Weights of a small multi-label audio tagger: norm batchnorm.
Rows from block 7 of a small multi-label audio tagger, named by matrix and row number. Each number is 128 + 24 x the weight over its row's rms, rounded and kept within 0 to 255. All counts start at 0. Numbers have three digits each.
Before each channel's rows are labels from the 100 clips, of 14976, where the channel reaches its highest value: "responds to" is what is common among them; "loudest" is the band of the loudest frequency at the time of the peak. Only what is clearly more common there than usual is listed. The data: melodies that start on their tonic, played by one synthesised instrument.
# c30: last pointwise conv (model.blocks.7.c3.0.weight, 384x384x1), inputs 0-63

responds to: oboe-like; quiet level; tonic: F#
loudest: 1000 to 2000 Hz
c30.287:131143156121132221141114110142170186145096105120119102140118123110122116123149142164200122146144097061136115135125113122121150096120112137124119140129116158147184137092089119122160166096140130

responds to: the note C; tonic: C; the note G; clarinet-like
loudest: 1000 to 2000 Hz
c30.262:110121132149153122139146111116100144122115131107104148137108081151106096084118132137170192155139094116119191127087155128084141129125126137157135139160107133133123147138115114159126185138105107

responds to: reverberation; clarinet-like; tonic: C#; oboe-like
loudest: 1000 to 2000 Hz
c30.226:150172095104096138119105095088117147155120099148121127163128111139113158118114139129178127108149081097107121070155123142142174098122086186124134146139143161166127139106113081129134196095134149

responds to: the note D; oboe-like; tonic: C
loudest: 1000 to 2000 Hz
c30.248:157162120113098116101143117105140167175099153128128088110122080137116123150150192110170123095095098146141117132130141162116128149156112118082123165115101146163166120135144106147183161078091114

responds to: oboe-like; tonic: B
loudest: 1000 to 2000 Hz
c30.70:118141105150084126143174150114165148163103133112164149120145130163116131139138173121166135127119177140151138119090110150165112111126149140111137094144139143169100140098162095108154076109098114

responds to: the note F#; tonic: F#; oboe-like
loudest: 1000 to 2000 Hz
c30.336:135176148092098150133128104164107156089205144154154121145128118145141094064118103161158163127130152127126116147127086141087159068139140180155087155138119180103126136108143133158200112144130142

responds to: oboe-like; rumble
loudest: 1000 to 2000 Hz
c30.291:126142109101092172182109111108103144160085126116111130175166101146170127135113097125180080123148146171115117119129123123132117130116165145139113162129133156123167098128154082121150139122103115

responds to: the note C; piano-like; tonic: C
loudest: 500 to 1000 Hz
c30.57:118103135132106070063116216122120093148217097138139139140159114162129104102155214139139091169112115122164178099152130121138115138124095120102118123120113175106121137106109176120079147117128085

responds to: reverberation; white noise
loudest: 4000 to 8000 Hz
c30.145:107113098150146088094160109136118146100111092128108111125155107154134120093117186101184120185159138133115087112149143181128114114075128124137126098123153136106114132120076143138116126134042170

responds to: oboe-like
loudest: 1000 to 2000 Hz
c30.25:149139143149081195127136117110144178163110141152178122128123123165133141133175149190156141117094192114173104112103161133135139126155198120128134157102111185124177160112114094135099145115128131

responds to: the note F; tonic: D#; oboe-like
loudest: 1000 to 2000 Hz
c30.77:076131086146126165126156136113118131106163112130155151123136164137143128112130074107195109108121121134153138092136103155143134096136127108071118111116178186132128131093099121129171110118152145

responds to: oboe-like; tonic: F#
loudest: 1000 to 2000 Hz
c30.60:176128116127103210088148106080102139089077129134111080141097065090172103132127093109255135122136132098156134131105143126126108128135141152120151140144119153109208211097126117122190176120151166

responds to: thin (high-pass); tonic: D#
loudest: 1000 to 2000 Hz
c30.363:112146168117150177170138122122106115132099111092153115073104129094100107179158091169089101160158099131140149101118109145136121151123199140113090136121151145102115133109119067110128126182163130

responds to: the note F#; the note B; oboe-like
loudest: 1000 to 2000 Hz
c30.94:127131117109072159177176105181165150165122103117099161139136120135202132107086190076170112112139113112110115136099153102154133056127148136138155115119111163127130160084115113078146149120134126

responds to: the note C
loudest: 500 to 1000 Hz
c30.34:167131092185143131165098103131155121135174132153090085116163104155123151147125181154158127141132165152139114148175132103087139130112125078088081169087127098124156152094140136132076093119116094

responds to: the note C; tonic: C; the note G
loudest: 1000 to 2000 Hz
c30.171:163149155089113128088153134137159125103139109124111128102117140115129113131134145141103101132095146143109214091104134186144133188134193155112149109113122132162133103100135151115088110132147123

responds to: oboe-like
loudest: 1000 to 2000 Hz
c30.27:104132102128163156137144132118149131119183141119152124154151177098143079169073130132138148153091170153129104065115115122181173131089105153071108115138156147116142156079103147126138105130112118

responds to: thin (high-pass); bass guitar-like
loudest: 4000 to 8000 Hz
c30.71:110102160120127107170106085104110094172153088153116133120133148102162123092101117072091126147140130147133088097104131108138127129149144186152119096135108118147114136163171080111166194089138100

responds to: the note F#; tonic: F#; oboe-like
loudest: 1000 to 2000 Hz
c30.338:109119154100124162135110113106126161162092169142167118137112134125137079128121126040134147182129120147194133080112125153104141102133160162115131138103124111195132144088128082091155177151140182

responds to: oboe-like
loudest: 1000 to 2000 Hz
c30.24:126115093132075214105143100091104151175133116129123155086120128134178136146120108085200141134116123126203128119097085150112106146107152119190117123123126098117125141099161074102156122146160130

responds to: the note G; pace: fast
loudest: 250 to 500 Hz
c30.62:158133146153145110142117091120150103147133102120103132158173092126169134068138124157113087113142131113135146167151152070134117091142174165116129181167151135154108131146137178183091217127148103

responds to: the note C; pace: fast
loudest: 1000 to 2000 Hz
c30.97:122115100129125141141116139083125112113151143116094130126113091084145145146094114154168122136120107080158128144086106115117136154136150141091118142125119153129155202114122128132121153153124129

responds to: the note E; tonic: E; oboe-like; tonic: C
loudest: 1000 to 2000 Hz
c30.316:165166082143143158146136164122120103121115125094060136107152126118174144131084089135133108112101058104152184117124124152129167128155159103124138103130145123170101098152112100152146163091126108

responds to: the note D; the note A; tonic: D
loudest: 1000 to 2000 Hz
c30.4:114141148128118158129132097109137163102111119101123109111129121144158114152155179134147139108153108146107143148157139130112114104111162142106123155094106131113107169121101104126172100140144139

responds to: clarinet-like; oboe-like
loudest: 1000 to 2000 Hz
c30.364:163118107118112170134106108101113149203097090124136179118119093063143109165084134073199116144072116098097123107134107150114109107134154172145123133119152131155172115126122122118184206159114166